A small image embedding model, trained from scratch.
Model: norm layernorm, layers 8.
Training: adamw at rate 0.0012, 6600 steps, batches of 512, held-out accuracy 91%.
Rows from block 5, named by matrix and row number. Rows with one number belong to one neuron. Each number is 200 + 20 x the weight over its row's rms, rounded and kept within 0 to 999. All counts start at 0. After the name is the row's rms in percent of the matrix's.
# fc1: MLP up (model.blocks.5.mlp.fc1.weight, 768x192), inputs 0-63
# fc2: MLP down (model.blocks.5.mlp.fc2.weight, 192x768, transposed), outputs 0-63
fc1.540,062,194,214,193,207,155,203,202,184,178,230,214,225,216,222,222,224,166,229,218,191,227,139,188,203,231,185,202,222,188,187,191,228,196,150,202,202,217,178,187,177,242,190,193,219,207,201,219,165,187,186,196,185,162,189,186,198,201,174,192,178,185,189,214,198
fc2.540,063,199,202,192,233,230,197,196,202,206,205,200,214,218,197,202,192,214,207,195,172,235,216,178,215,209,157,195,187,190,238,215,212,226,164,182,195,164,243,221,192,171,184,214,233,194,176,195,181,233,183,224,201,186,197,240,181,223,161,200,222,185,184,200,206
fc1.541,109,191,193,212,189,203,186,226,213,173,204,215,198,202,198,175,201,199,198,206,189,197,206,199,199,203,220,208,196,158,196,216,215,202,205,196,152,148,185,228,247,192,173,204,200,200,198,203,192,205,201,182,229,211,184,204,217,201,216,195,187,267,215,203,202
fc2.541,090,192,179,203,194,166,159,213,231,209,182,219,193,143,210,209,241,190,209,221,208,228,215,171,199,169,197,169,188,198,204,194,232,180,215,189,201,186,226,232,196,189,203,201,188,237,188,210,204,220,192,162,213,211,223,227,197,172,220,164,172,199,178,216,207
fc1.542,106,184,167,194,197,242,158,208,201,217,200,209,195,230,168,207,190,204,211,206,187,143,172,210,184,216,194,166,172,218,198,205,179,209,213,240,207,200,184,205,209,178,178,195,219,206,221,194,212,220,198,194,233,149,216,188,191,191,189,191,237,191,199,209,175
fc2.542,088,165,210,211,206,154,210,193,205,196,179,178,189,202,220,188,211,185,170,170,194,216,217,198,218,179,192,241,251,237,221,179,214,205,189,222,195,182,200,217,211,185,222,205,165,206,218,205,211,221,200,216,175,198,209,177,222,224,218,186,185,195,186,163,178
fc1.543,099,229,180,205,220,206,218,196,180,177,209,202,215,216,175,205,182,221,173,178,166,161,168,210,179,190,224,193,204,204,227,185,180,249,203,224,196,199,174,205,197,212,169,195,228,160,233,215,180,216,182,216,205,191,174,205,206,237,211,177,236,189,200,244,182
fc2.543,107,199,213,202,204,197,238,188,242,199,186,212,184,193,212,237,186,170,178,217,208,220,200,195,202,213,234,225,172,222,189,178,179,189,161,213,208,182,210,183,191,209,188,215,152,222,211,198,204,177,192,215,202,226,182,196,210,200,181,162,206,193,199,178,182
fc1.544,093,194,197,186,191,202,198,206,202,234,186,199,193,189,176,179,172,210,196,193,195,174,206,209,191,219,210,203,176,179,177,174,205,201,201,200,127,205,182,215,196,196,161,229,196,196,201,204,190,189,205,202,216,208,189,238,206,212,197,236,179,253,202,198,204
fc2.544,075,180,199,199,180,198,184,203,213,202,160,231,171,160,236,224,209,177,196,231,231,211,229,176,196,190,237,197,218,208,183,177,209,161,207,190,218,177,211,206,188,181,220,188,171,236,202,185,223,194,203,185,191,229,217,211,189,159,230,193,173,209,219,201,227
fc1.545,104,199,203,210,191,201,187,203,199,188,196,189,198,241,220,216,194,194,237,200,194,199,200,206,200,235,176,207,169,178,193,199,208,211,224,251,215,197,187,203,177,163,205,192,199,186,210,191,134,208,207,200,202,155,218,209,174,209,218,204,235,207,203,195,202
fc2.545,085,211,189,228,188,215,216,200,185,211,216,152,206,213,198,193,198,226,188,183,193,196,208,192,230,199,172,171,239,219,217,187,192,235,195,196,193,225,209,223,212,200,199,179,228,161,139,190,213,242,219,195,150,182,181,208,228,194,209,192,193,191,210,192,192
fc1.546,106,169,198,213,174,199,202,230,204,203,223,205,231,197,201,168,212,201,182,152,175,197,223,186,219,221,202,190,190,162,217,212,218,211,187,187,187,160,221,196,220,204,179,215,206,199,181,227,163,219,202,198,211,209,173,212,193,202,221,196,184,266,221,208,200
fc2.546,080,197,206,172,187,185,198,197,248,204,185,223,204,178,228,212,218,168,218,217,226,232,200,183,163,201,222,184,209,196,182,191,224,154,204,202,196,217,254,203,199,194,212,216,176,210,183,188,213,166,183,214,185,216,221,234,186,158,210,172,172,190,187,208,223
fc1.547,105,211,175,213,186,231,240,201,191,187,201,192,234,217,191,208,170,223,189,183,201,195,195,221,201,238,174,183,169,188,194,214,166,223,196,205,206,222,172,195,193,187,195,226,240,156,199,220,159,207,210,176,209,173,209,237,185,217,183,220,247,205,229,235,196
fc2.547,107,197,186,172,211,196,209,199,208,217,194,184,218,188,224,214,202,206,162,240,232,202,195,200,181,224,193,183,234,198,166,180,185,194,222,218,206,220,170,179,194,204,168,228,215,194,169,221,230,178,187,197,168,202,197,203,215,212,188,250,178,190,218,211,216
fc1.548,110,200,223,195,218,205,226,180,203,199,228,208,198,193,193,189,195,205,186,195,167,192,202,158,231,209,223,192,179,184,234,206,211,202,189,202,194,200,184,226,155,204,209,205,197,209,225,229,198,210,224,218,192,231,159,193,188,175,216,215,170,211,206,200,187
fc2.548,109,181,213,186,221,216,203,190,240,161,169,204,184,185,222,219,192,188,176,194,208,185,200,180,194,191,260,209,185,204,182,182,221,196,199,236,191,196,215,198,181,222,212,182,173,218,198,210,207,185,196,220,193,234,183,183,215,194,212,175,199,201,210,185,192
fc1.549,114,193,167,222,217,209,200,196,192,190,265,208,218,198,202,196,221,196,213,164,199,200,219,184,239,185,202,217,207,208,221,217,198,203,168,173,175,146,211,200,210,192,181,180,196,201,181,178,195,212,202,198,195,190,171,168,167,213,220,189,235,252,198,213,180
fc2.549,097,196,171,223,205,159,183,198,205,217,209,211,204,175,192,228,236,173,225,216,174,243,219,193,227,186,230,180,220,190,239,207,190,185,193,188,199,177,224,229,200,178,220,199,159,235,195,199,210,229,189,194,195,220,213,215,194,187,191,155,180,205,211,217,215
fc1.550,063,224,207,173,216,196,170,211,212,189,184,167,162,180,219,165,168,201,140,219,215,195,192,175,161,234,217,185,190,217,192,218,187,210,211,192,218,182,192,201,180,212,202,206,190,220,198,181,194,216,195,184,219,167,170,195,209,193,205,213,240,228,199,216,200
fc2.550,073,196,198,225,195,213,179,180,207,205,197,208,203,211,223,179,196,201,209,201,223,206,190,201,258,201,180,191,242,180,192,190,216,208,176,209,184,201,177,231,234,182,163,187,250,182,163,201,200,197,191,199,175,198,206,242,194,224,192,178,195,220,166,199,176
fc1.551,073,201,195,219,185,231,212,198,201,226,185,206,208,186,188,200,151,197,122,184,209,210,216,222,203,202,197,194,189,185,196,203,169,205,220,157,222,169,212,203,188,201,192,231,213,214,197,192,200,199,194,204,199,192,189,190,204,198,186,217,226,174,196,194,184
fc2.551,085,213,178,187,195,144,181,190,201,168,217,164,213,220,214,220,230,195,259,210,202,218,183,214,185,240,185,217,227,204,197,188,208,206,170,240,219,202,177,202,189,226,199,204,192,192,182,210,184,208,242,179,207,178,213,196,198,180,220,185,175,210,196,212,183
fc1.552,105,201,206,206,167,250,236,232,194,190,194,191,188,188,203,184,175,212,202,200,199,194,177,217,195,227,192,198,142,197,193,233,207,206,204,180,208,182,201,193,198,209,168,214,197,183,205,158,186,209,206,167,233,191,202,212,196,219,206,206,240,223,181,198,182
fc2.552,102,195,208,207,180,203,158,220,187,204,160,168,194,207,203,174,173,215,184,208,244,188,228,223,205,207,148,192,228,195,160,166,206,187,187,222,213,214,178,200,203,209,224,216,216,191,187,222,210,207,197,189,171,203,211,189,189,185,226,211,182,199,221,179,213
fc1.553,064,229,197,204,157,199,214,214,204,242,210,183,193,209,185,204,208,216,194,214,214,218,202,203,202,198,227,208,182,180,182,229,200,196,229,185,214,173,187,206,217,176,186,188,204,192,235,208,200,174,190,183,226,201,215,204,195,198,198,215,204,201,244,195,197
fc2.553,078,228,204,197,188,204,189,235,187,168,202,175,220,188,201,209,206,215,193,204,201,207,212,249,159,228,194,188,198,205,187,180,158,193,204,238,173,223,207,208,227,217,182,220,208,184,178,211,199,202,208,180,204,203,204,191,217,216,232,197,202,229,206,182,189
fc1.554,088,220,174,202,206,196,188,206,207,204,241,185,197,201,190,220,156,186,198,199,214,187,195,236,177,202,194,182,236,205,189,195,223,185,200,191,183,187,169,208,209,218,150,263,210,204,239,206,192,190,200,188,211,178,175,196,198,175,181,211,206,218,205,231,206
fc2.554,091,219,192,193,207,185,203,215,187,184,198,217,221,232,209,197,241,219,181,180,177,212,196,223,224,211,186,241,168,202,239,214,184,193,172,212,194,199,214,202,218,205,210,194,198,188,198,169,198,189,161,174,201,189,212,197,213,194,218,197,207,204,169,199,185
fc1.555,093,186,180,235,184,194,187,215,166,213,246,193,243,226,212,199,210,194,206,161,183,217,215,189,245,189,191,193,217,183,227,214,175,237,184,187,198,190,200,216,240,190,204,171,194,180,169,207,180,227,221,204,185,173,189,166,180,194,222,182,178,212,244,234,203
fc2.555,082,174,186,187,191,179,164,206,211,201,174,211,178,175,221,204,240,165,239,228,206,200,208,188,182,189,213,186,218,197,201,185,228,197,214,179,217,201,229,211,195,185,227,181,200,229,175,209,211,221,248,191,189,217,239,199,200,203,217,169,169,195,183,218,207
fc1.556,113,180,185,209,186,198,212,224,207,191,246,203,217,184,214,203,232,207,195,135,176,204,228,181,233,198,198,198,205,214,198,192,193,206,169,208,217,194,196,209,179,187,217,192,193,193,180,216,190,211,223,197,180,217,189,182,169,207,190,198,175,195,232,200,195
fc2.556,096,197,193,214,214,178,185,190,242,210,163,210,172,174,207,226,202,172,190,231,231,186,197,203,177,184,217,208,221,201,180,174,214,184,236,200,208,261,198,196,192,207,207,186,171,197,186,215,212,157,201,216,189,219,217,209,220,189,208,213,198,183,209,202,236
fc1.557,117,166,181,188,209,194,201,203,202,222,260,203,251,200,192,186,219,188,191,136,181,180,216,164,244,187,201,214,197,208,212,219,240,210,173,179,198,193,222,193,195,186,209,223,193,204,204,188,213,218,243,206,194,198,191,177,199,190,228,194,192,210,204,199,165
fc2.557,087,183,196,213,186,191,192,215,235,237,194,186,207,168,205,232,217,191,214,213,194,202,208,179,203,168,213,196,213,213,212,196,163,197,237,215,191,228,223,218,212,191,219,203,113,234,201,190,200,194,196,197,206,218,223,218,211,182,194,192,169,183,225,196,197
fc1.558,099,161,192,210,212,221,190,223,204,214,221,196,253,174,219,200,232,216,203,171,183,178,195,166,202,193,187,202,194,213,199,178,198,193,195,204,202,191,195,207,179,201,194,204,213,201,175,194,210,207,219,190,163,216,190,186,196,228,190,220,176,204,213,198,214
fc2.558,086,188,220,233,198,189,200,195,244,186,167,194,173,185,195,223,213,174,185,227,259,200,204,211,176,210,258,198,210,198,159,187,183,159,209,219,209,247,200,210,211,206,221,189,177,208,217,212,210,143,185,203,186,222,217,201,203,167,213,212,190,205,209,201,224
fc1.559,068,218,209,187,237,173,209,214,187,189,223,214,220,185,208,223,210,200,210,211,192,215,165,191,198,216,181,208,192,205,207,200,218,182,170,176,182,186,198,182,201,197,207,237,207,200,175,201,164,211,206,216,197,175,188,201,221,226,168,211,182,176,198,192,194
fc2.559,064,217,211,157,185,230,213,206,219,173,234,237,195,212,218,211,200,203,204,220,194,256,186,217,223,209,171,201,216,155,204,232,221,236,180,191,193,144,230,193,211,209,179,202,198,203,215,199,176,193,174,221,207,179,194,207,198,193,163,182,206,212,170,215,186
fc1.560,094,196,167,195,210,200,244,215,193,234,210,176,205,239,207,210,193,209,215,185,205,174,182,185,203,183,162,202,206,224,191,182,208,197,177,212,178,214,192,191,182,173,204,216,220,174,195,220,186,207,241,191,169,181,160,190,197,266,190,212,207,191,203,197,215
fc2.560,087,181,207,197,202,188,187,171,215,197,177,212,192,176,211,207,208,160,183,239,215,197,219,190,157,200,220,183,215,218,175,166,204,173,218,209,229,223,195,180,173,196,220,184,194,222,208,225,226,174,184,216,196,228,212,212,169,168,232,200,196,185,187,214,236
fc1.561,097,191,186,174,202,191,178,199,217,187,218,228,195,212,196,179,218,196,173,191,210,184,216,192,197,193,189,176,203,198,189,229,208,189,213,172,176,171,203,181,195,198,201,221,217,208,248,179,218,213,220,196,210,214,192,193,210,215,240,183,175,194,186,221,181
fc2.561,097,187,194,200,215,179,175,220,208,179,187,175,200,182,216,185,199,221,218,197,172,175,204,172,189,163,199,209,175,191,208,199,195,219,214,192,180,167,181,223,220,213,213,225,189,212,171,217,208,238,196,174,222,211,227,218,202,244,207,183,163,195,212,217,173
fc1.562,122,188,192,199,192,183,177,234,204,214,189,199,201,214,202,182,203,195,180,189,193,190,231,189,211,174,169,217,166,185,212,201,163,228,213,213,214,184,183,250,171,168,213,188,228,197,196,211,209,263,222,202,201,226,207,177,181,213,251,198,207,190,210,252,185
fc2.562,137,235,198,215,217,216,207,219,167,204,219,196,225,200,158,201,214,225,218,179,167,195,195,193,216,215,222,191,169,227,278,205,187,231,202,200,151,193,187,221,215,199,167,231,203,178,211,193,177,203,206,178,225,192,185,234,209,206,191,202,208,199,207,206,218
fc1.563,102,189,212,213,219,202,199,202,190,251,219,225,227,175,217,204,223,193,188,181,173,191,192,139,232,186,209,201,213,211,224,193,226,199,212,197,180,189,197,216,181,197,186,190,201,204,205,213,197,207,220,202,193,216,155,194,181,189,201,249,168,198,202,214,206
fc2.563,085,185,197,227,213,184,187,199,241,206,159,188,139,164,200,205,202,191,190,227,252,201,226,186,188,202,236,229,180,201,181,187,193,176,218,225,222,209,189,217,209,198,224,196,161,232,212,207,208,192,186,194,192,225,215,191,214,202,199,194,185,220,189,202,182
fc1.564,104,222,148,206,198,192,245,200,190,240,195,206,204,209,164,203,207,196,192,208,188,180,191,221,204,186,190,192,202,217,209,196,182,205,204,230,177,213,163,193,205,159,200,235,216,194,211,201,213,202,230,197,179,160,172,212,213,205,196,220,191,185,205,219,213
fc2.564,117,197,192,179,201,200,167,168,209,205,186,207,189,186,214,187,185,188,191,225,212,212,212,179,187,176,156,206,215,219,197,182,211,196,204,186,229,198,193,189,191,169,222,182,217,229,202,212,220,209,169,195,184,214,232,187,169,188,220,189,191,189,170,230,194
fc1.565,117,189,209,183,188,184,200,210,193,175,206,225,233,248,200,219,209,205,206,205,188,207,239,199,216,171,185,219,161,172,207,213,162,215,166,209,215,181,190,221,185,217,172,188,193,198,215,195,188,197,202,220,203,195,214,176,198,211,194,204,208,201,190,209,170
fc2.565,129,252,190,191,223,213,221,218,188,194,235,201,195,220,183,200,179,204,206,195,195,180,170,218,194,220,200,174,202,197,188,212,193,232,190,200,194,200,223,168,195,238,174,221,204,177,205,194,185,220,231,220,198,163,170,226,195,185,179,211,216,196,202,198,218
fc1.566,106,234,189,187,153,193,178,185,197,219,206,201,248,222,188,200,202,209,207,189,205,185,233,211,205,190,201,144,189,174,228,220,158,204,205,217,188,195,210,206,212,227,196,176,205,161,221,200,208,202,201,173,214,213,209,224,220,198,238,205,234,188,198,216,183
fc2.566,101,193,191,158,202,195,190,222,209,185,194,197,209,199,232,205,223,192,192,194,203,198,186,185,197,188,229,215,254,210,188,193,205,208,191,167,203,224,218,203,187,194,214,146,192,191,187,193,204,217,196,219,194,184,215,184,198,205,218,150,178,226,197,198,201
fc1.567,064,159,204,218,218,206,260,193,195,181,203,195,192,217,231,193,219,173,187,208,202,197,199,184,223,170,179,191,214,172,206,212,204,194,228,186,210,182,159,208,221,183,191,214,202,200,241,238,208,176,192,190,176,224,238,208,244,216,176,218,205,228,204,192,193
fc2.567,083,221,212,165,183,173,210,211,200,227,199,242,210,207,170,220,190,187,222,225,178,202,228,206,184,218,199,200,171,224,203,194,207,197,194,214,195,219,216,177,198,210,192,218,187,190,165,202,185,220,204,219,228,182,186,210,168,191,209,197,196,181,197,213,198
fc1.568,058,212,236,213,160,175,203,178,207,212,186,214,180,225,214,180,205,191,217,200,202,189,193,230,220,222,219,190,207,178,191,201,204,176,182,162,203,197,154,226,210,216,159,224,211,212,234,203,220,186,207,212,204,210,202,219,214,183,216,232,202,221,212,193,205
fc2.568,068,223,195,181,209,169,215,223,204,172,211,227,235,191,216,206,241,207,167,204,194,204,216,189,181,213,207,210,173,208,205,204,224,196,204,211,172,207,212,205,195,165,234,198,188,177,171,174,208,240,178,194,185,173,208,186,209,283,208,196,199,179,191,214,190
fc1.569,104,199,173,205,187,266,235,200,207,215,203,165,224,198,184,193,173,231,205,185,220,207,189,201,209,224,168,208,186,187,184,198,211,213,159,175,212,228,173,192,198,192,187,233,222,179,192,198,168,214,197,180,202,184,184,209,177,189,196,236,239,211,210,213,219
fc2.569,093,201,198,183,194,202,203,174,223,228,183,199,203,186,206,195,201,196,176,221,253,196,212,207,199,225,233,190,235,186,185,182,197,187,210,215,211,221,197,176,179,211,207,223,189,213,178,225,224,170,217,206,171,224,199,213,217,205,221,215,185,199,223,203,237
fc1.570,082,207,201,189,196,206,248,185,211,211,211,212,209,229,167,234,205,187,189,214,200,184,215,216,223,205,209,210,172,191,206,193,213,216,167,216,159,171,172,214,202,201,147,206,193,184,232,196,198,182,206,206,194,219,208,201,200,177,204,222,188,207,189,188,184
fc2.570,080,231,219,170,210,222,193,198,179,191,194,230,232,188,186,197,191,219,179,176,181,192,205,184,179,212,228,180,179,230,178,194,194,169,239,189,204,220,249,154,172,230,220,173,187,194,215,194,197,175,177,218,202,197,181,189,203,213,198,172,207,212,184,167,217
fc1.571,097,186,194,190,198,200,236,219,188,218,205,203,213,218,206,193,204,188,159,180,195,201,218,197,217,202,201,228,214,200,192,219,192,211,156,218,209,208,241,231,212,214,211,220,202,180,191,205,198,195,183,213,165,198,202,154,194,217,191,231,194,204,225,190,173
fc2.571,085,206,210,172,242,199,195,233,204,193,183,213,186,198,184,215,232,209,208,229,210,166,201,221,140,198,236,193,181,215,186,191,207,158,205,197,181,248,216,169,188,229,199,199,188,187,236,190,208,169,200,216,203,191,196,209,251,184,167,221,202,173,197,178,225
fc1.572,121,180,207,222,198,199,195,213,204,217,248,203,212,195,214,194,209,201,175,143,185,205,203,166,242,209,199,207,183,214,202,200,224,194,190,202,213,194,221,193,169,185,210,217,197,206,193,218,193,220,253,201,172,213,191,181,180,198,210,220,169,209,231,195,183
fc2.572,130,190,221,222,200,204,200,203,251,220,172,194,173,174,198,240,217,170,192,228,218,201,211,187,176,188,238,210,216,214,195,180,197,175,217,215,197,266,216,212,217,208,226,205,147,224,214,213,219,129,172,207,200,227,205,213,226,197,220,206,188,175,218,191,217
fc1.573,098,207,196,193,200,208,220,200,194,266,198,218,215,188,193,199,219,215,198,195,184,183,193,166,240,191,207,186,187,201,222,196,217,213,213,209,159,196,207,200,179,190,174,189,205,200,218,192,199,194,230,182,192,203,156,223,191,184,209,203,177,201,196,196,225
fc2.573,078,177,206,192,187,208,187,161,239,202,157,199,178,169,214,222,195,179,186,230,255,222,207,175,166,193,217,196,193,209,194,188,199,158,220,206,230,215,202,196,196,201,219,179,180,238,202,197,223,210,183,221,190,216,206,194,182,179,225,193,176,210,180,197,200
fc1.574,110,208,216,212,170,209,179,185,191,218,196,153,191,193,185,152,211,204,236,212,208,211,174,191,230,200,172,218,225,231,208,212,221,206,169,172,190,190,167,229,231,190,203,178,193,210,201,178,187,210,223,199,222,176,183,224,181,218,168,218,184,201,198,205,208
fc2.574,120,183,224,197,193,215,215,159,203,201,180,202,193,180,216,225,164,188,172,189,217,207,208,181,219,199,210,216,217,207,187,195,180,218,198,241,192,193,207,193,186,201,211,169,151,239,186,211,209,198,184,228,175,219,196,162,226,240,202,172,202,168,183,149,159
fc1.575,126,161,202,210,196,204,212,200,209,210,250,218,243,197,197,185,226,195,178,139,192,186,223,179,244,205,199,208,172,192,215,206,212,195,200,201,215,190,210,192,189,201,205,200,198,202,176,228,185,214,230,220,174,207,198,179,201,201,225,217,200,204,213,193,182
fc2.575,119,198,211,224,186,195,203,195,228,204,181,190,200,173,176,226,224,183,204,226,232,205,187,187,188,206,238,196,215,213,186,196,182,162,234,205,206,239,210,225,217,189,214,210,174,192,204,197,205,138,175,200,211,212,212,214,244,199,216,227,182,172,204,203,216
fc1.576,075,180,194,204,225,218,224,209,213,222,204,193,203,185,187,216,126,204,158,188,197,179,209,232,206,182,192,182,203,225,195,213,188,232,212,193,207,207,193,179,235,202,206,209,196,212,156,186,211,204,190,212,188,188,196,218,225,221,172,221,182,176,214,173,235
fc2.576,091,220,208,207,187,184,203,195,195,176,209,196,170,212,200,190,226,202,234,240,198,228,195,154,180,204,209,214,198,199,210,186,210,187,164,214,199,221,192,225,172,212,191,176,185,200,242,212,185,186,244,193,204,204,219,192,206,169,203,194,185,203,204,200,186
fc1.577,125,183,173,208,179,200,177,186,187,229,193,193,226,211,219,178,185,204,183,170,198,183,213,201,202,205,167,179,210,194,204,189,220,220,194,208,182,209,192,211,210,186,202,223,241,157,196,212,198,201,225,175,189,205,183,209,217,220,209,225,167,192,227,248,198
fc2.577,139,200,195,194,210,217,189,202,192,210,193,202,196,192,203,176,198,203,195,243,223,176,193,199,154,197,165,165,205,198,170,189,207,200,215,180,214,233,166,185,187,187,191,212,229,189,198,217,211,194,212,194,195,203,211,214,172,189,208,251,202,231,218,225,220
fc1.578,131,188,179,213,195,187,189,217,189,227,194,167,204,199,220,171,201,192,182,174,190,178,225,173,224,195,166,195,187,219,205,184,213,200,184,248,206,199,160,267,185,185,216,189,249,196,194,219,221,257,216,158,178,217,198,203,195,210,226,223,206,187,219,262,215
fc2.578,143,215,191,221,210,224,198,213,168,207,200,197,214,194,122,192,220,227,202,186,158,170,188,191,207,206,206,174,170,228,253,201,206,223,212,199,166,210,175,213,205,187,196,233,202,184,204,209,198,212,217,181,215,194,182,234,197,212,206,213,210,215,222,209,213
fc1.579,061,192,209,187,176,204,251,173,219,214,203,229,217,232,196,195,189,207,252,181,218,184,193,221,211,151,206,210,205,206,191,223,237,210,183,178,193,170,146,214,234,194,152,212,196,172,199,175,173,190,207,223,190,202,218,210,215,197,200,230,183,213,194,214,202
fc2.579,077,231,226,216,200,182,176,223,165,159,222,193,249,187,191,188,235,202,183,182,191,180,213,206,177,223,211,211,179,212,209,185,150,190,206,174,206,222,210,174,182,211,211,185,148,195,195,201,215,191,230,182,216,201,191,194,203,213,229,218,201,174,190,188,197
fc1.580,101,193,176,196,190,232,191,187,202,219,195,204,182,186,173,186,220,206,216,213,189,192,198,191,201,194,224,169,215,201,201,234,207,206,189,196,196,197,172,222,249,176,199,210,215,216,199,194,205,203,206,188,206,169,186,221,224,224,188,186,181,223,223,235,202
fc2.580,105,204,199,205,200,187,190,188,194,225,175,196,188,183,213,193,195,188,163,221,212,180,218,202,203,193,178,209,215,199,201,182,210,194,217,201,226,216,187,183,203,186,212,180,201,209,201,207,217,252,220,185,185,213,223,165,161,172,201,216,193,223,181,189,200
fc1.581,110,184,179,225,182,198,211,232,199,218,253,169,214,179,217,185,197,196,173,176,208,194,219,174,207,199,161,195,207,218,191,197,204,182,188,179,200,203,199,212,161,185,213,204,196,189,202,199,178,215,223,204,193,208,181,191,172,195,189,242,161,228,261,208,196
fc2.581,101,189,207,199,212,201,192,179,248,222,174,193,168,164,226,233,192,171,180,212,213,199,216,195,187,208,219,198,198,222,166,174,223,166,219,231,206,227,210,192,178,218,220,198,158,234,204,216,223,126,230,216,173,228,205,188,198,182,203,207,194,201,202,200,225
fc1.582,101,178,196,240,197,201,186,222,208,252,225,190,206,203,192,208,192,198,200,196,204,189,186,195,180,184,174,215,191,224,207,198,185,183,207,201,198,224,187,203,193,183,205,191,200,183,209,213,212,209,223,195,183,193,175,191,205,258,185,227,178,186,222,199,178
fc2.582,080,186,202,245,202,185,184,187,218,228,161,205,156,197,185,198,210,188,200,208,203,203,226,187,225,204,207,218,185,228,192,187,207,174,198,213,230,187,203,200,212,171,239,178,179,222,232,191,207,213,209,182,188,215,211,193,178,151,216,208,191,177,175,207,206
fc1.583,088,174,173,198,213,212,187,220,202,210,236,196,193,194,159,214,216,186,234,191,198,214,170,212,193,237,199,214,210,210,209,197,190,198,155,164,162,221,217,207,211,198,170,224,204,190,188,176,205,201,183,200,169,180,207,202,218,227,198,176,197,245,194,217,175
fc2.583,076,184,200,175,180,213,195,211,175,230,204,261,205,189,207,185,210,199,165,174,202,173,240,193,243,172,186,176,207,176,218,181,223,206,191,218,216,160,200,191,205,200,229,184,187,248,255,203,201,235,214,191,197,188,182,188,181,164,225,177,199,213,170,204,186
fc1.584,109,192,199,250,189,225,166,230,209,238,225,205,208,185,194,201,208,197,191,190,200,197,196,161,191,213,203,194,203,212,194,198,215,194,212,182,197,201,186,229,179,195,191,200,198,207,203,207,192,208,218,205,197,223,170,189,176,202,178,250,163,201,244,197,212
fc2.584,104,189,209,218,208,186,200,191,260,208,167,200,146,172,204,217,198,177,184,217,238,189,202,183,168,186,222,213,206,220,182,165,205,172,208,213,219,236,201,211,211,201,212,194,144,221,216,212,221,157,186,211,197,230,214,185,203,173,211,208,183,203,204,187,198
fc1.585,094,197,195,220,183,246,219,204,192,194,197,182,186,189,199,190,177,228,217,179,210,222,183,193,184,205,181,215,196,183,196,206,217,225,188,160,219,214,172,220,221,203,174,231,224,205,191,191,201,216,185,193,220,213,194,211,186,187,188,215,246,225,217,223,172
fc2.585,098,197,199,164,206,194,184,205,231,211,186,186,221,186,217,169,197,185,154,217,239,186,211,188,192,211,215,188,239,188,169,179,211,183,224,195,198,201,189,180,195,207,205,210,219,182,172,212,226,184,215,177,183,208,206,192,223,218,223,221,183,183,205,215,231
fc1.586,107,198,171,200,209,204,225,189,194,229,257,186,241,190,189,201,211,207,190,152,196,204,200,171,251,197,181,206,213,227,222,207,225,239,183,207,199,199,204,195,170,179,200,213,206,185,181,211,204,226,224,192,184,168,160,193,181,182,215,194,177,217,202,206,197
fc2.586,093,191,197,201,215,181,199,178,246,201,174,215,178,171,225,229,217,165,211,221,223,216,204,181,179,174,217,203,206,224,201,174,196,168,217,190,211,229,211,193,204,186,230,201,174,236,202,202,228,186,191,193,189,214,207,211,177,183,205,203,191,183,176,214,228
fc1.587,102,194,174,191,177,184,195,239,209,181,254,165,210,203,209,168,205,207,207,189,166,204,226,196,226,195,185,190,208,179,243,239,203,223,162,188,196,149,180,229,231,186,203,204,217,190,178,224,191,222,223,168,206,210,178,173,186,221,207,196,185,252,206,237,201
fc2.587,078,195,199,182,222,163,163,205,194,199,174,214,172,166,221,184,236,194,239,205,173,208,214,187,197,162,211,198,212,194,211,185,211,201,221,158,210,171,220,208,203,173,239,185,201,224,188,189,215,229,242,179,198,234,206,206,180,181,189,181,181,186,177,219,210
fc1.588,064,203,186,183,211,199,223,194,210,176,237,203,202,173,210,187,211,173,225,208,185,191,171,179,192,214,197,181,211,245,192,215,209,200,169,175,171,227,168,223,181,208,202,235,215,203,182,204,153,211,212,200,184,205,196,209,217,211,180,189,173,191,197,200,198
fc2.588,066,202,205,177,201,198,187,200,190,175,231,222,197,211,228,195,196,218,204,204,169,241,197,188,242,202,168,207,158,147,221,204,222,234,174,166,183,118,230,221,207,204,212,186,201,185,184,187,201,220,175,212,191,201,175,216,175,200,181,184,187,208,144,197,165
fc1.589,116,188,173,240,200,211,212,234,194,219,239,183,204,176,230,209,203,222,211,143,182,190,185,201,188,189,186,192,222,233,223,168,173,218,171,188,200,187,169,220,181,192,190,184,220,183,200,201,195,232,197,209,193,199,174,197,172,239,183,202,180,178,214,202,192
fc2.589,101,197,203,212,221,200,200,187,237,188,171,184,164,184,191,230,179,175,184,206,200,200,221,199,183,185,246,199,211,201,183,177,196,171,208,224,211,236,198,189,187,205,220,199,158,197,206,237,217,157,192,202,205,230,194,192,186,180,216,197,199,186,189,184,212
fc1.590,066,212,210,178,136,171,202,191,194,231,196,189,167,224,193,217,180,202,216,187,217,199,210,238,197,226,222,195,214,172,212,194,207,171,216,178,160,175,124,219,205,216,189,210,208,201,243,188,202,187,181,232,208,197,202,185,228,222,177,234,196,198,211,191,204
fc2.590,080,212,182,225,197,204,205,214,199,151,194,218,242,197,213,174,218,221,168,193,205,176,192,174,188,196,185,210,191,221,216,200,179,213,187,196,198,189,242,213,181,206,219,219,202,173,170,185,176,201,188,168,200,181,208,204,206,178,226,169,199,234,197,182,200
fc1.591,103,181,163,191,210,191,230,226,192,198,228,157,218,201,210,181,212,193,209,150,177,183,216,200,205,201,163,203,228,223,208,188,171,205,179,203,195,218,180,197,190,170,223,218,215,194,181,229,187,231,224,205,180,174,201,192,199,250,176,201,179,209,251,196,195
fc2.591,102,185,213,188,203,172,194,173,225,172,175,209,186,173,200,198,226,176,213,239,214,200,197,199,149,175,213,192,220,210,183,178,223,168,228,194,227,253,208,173,201,188,224,179,191,209,178,214,213,153,151,201,190,228,233,212,205,163,203,192,177,163,174,205,220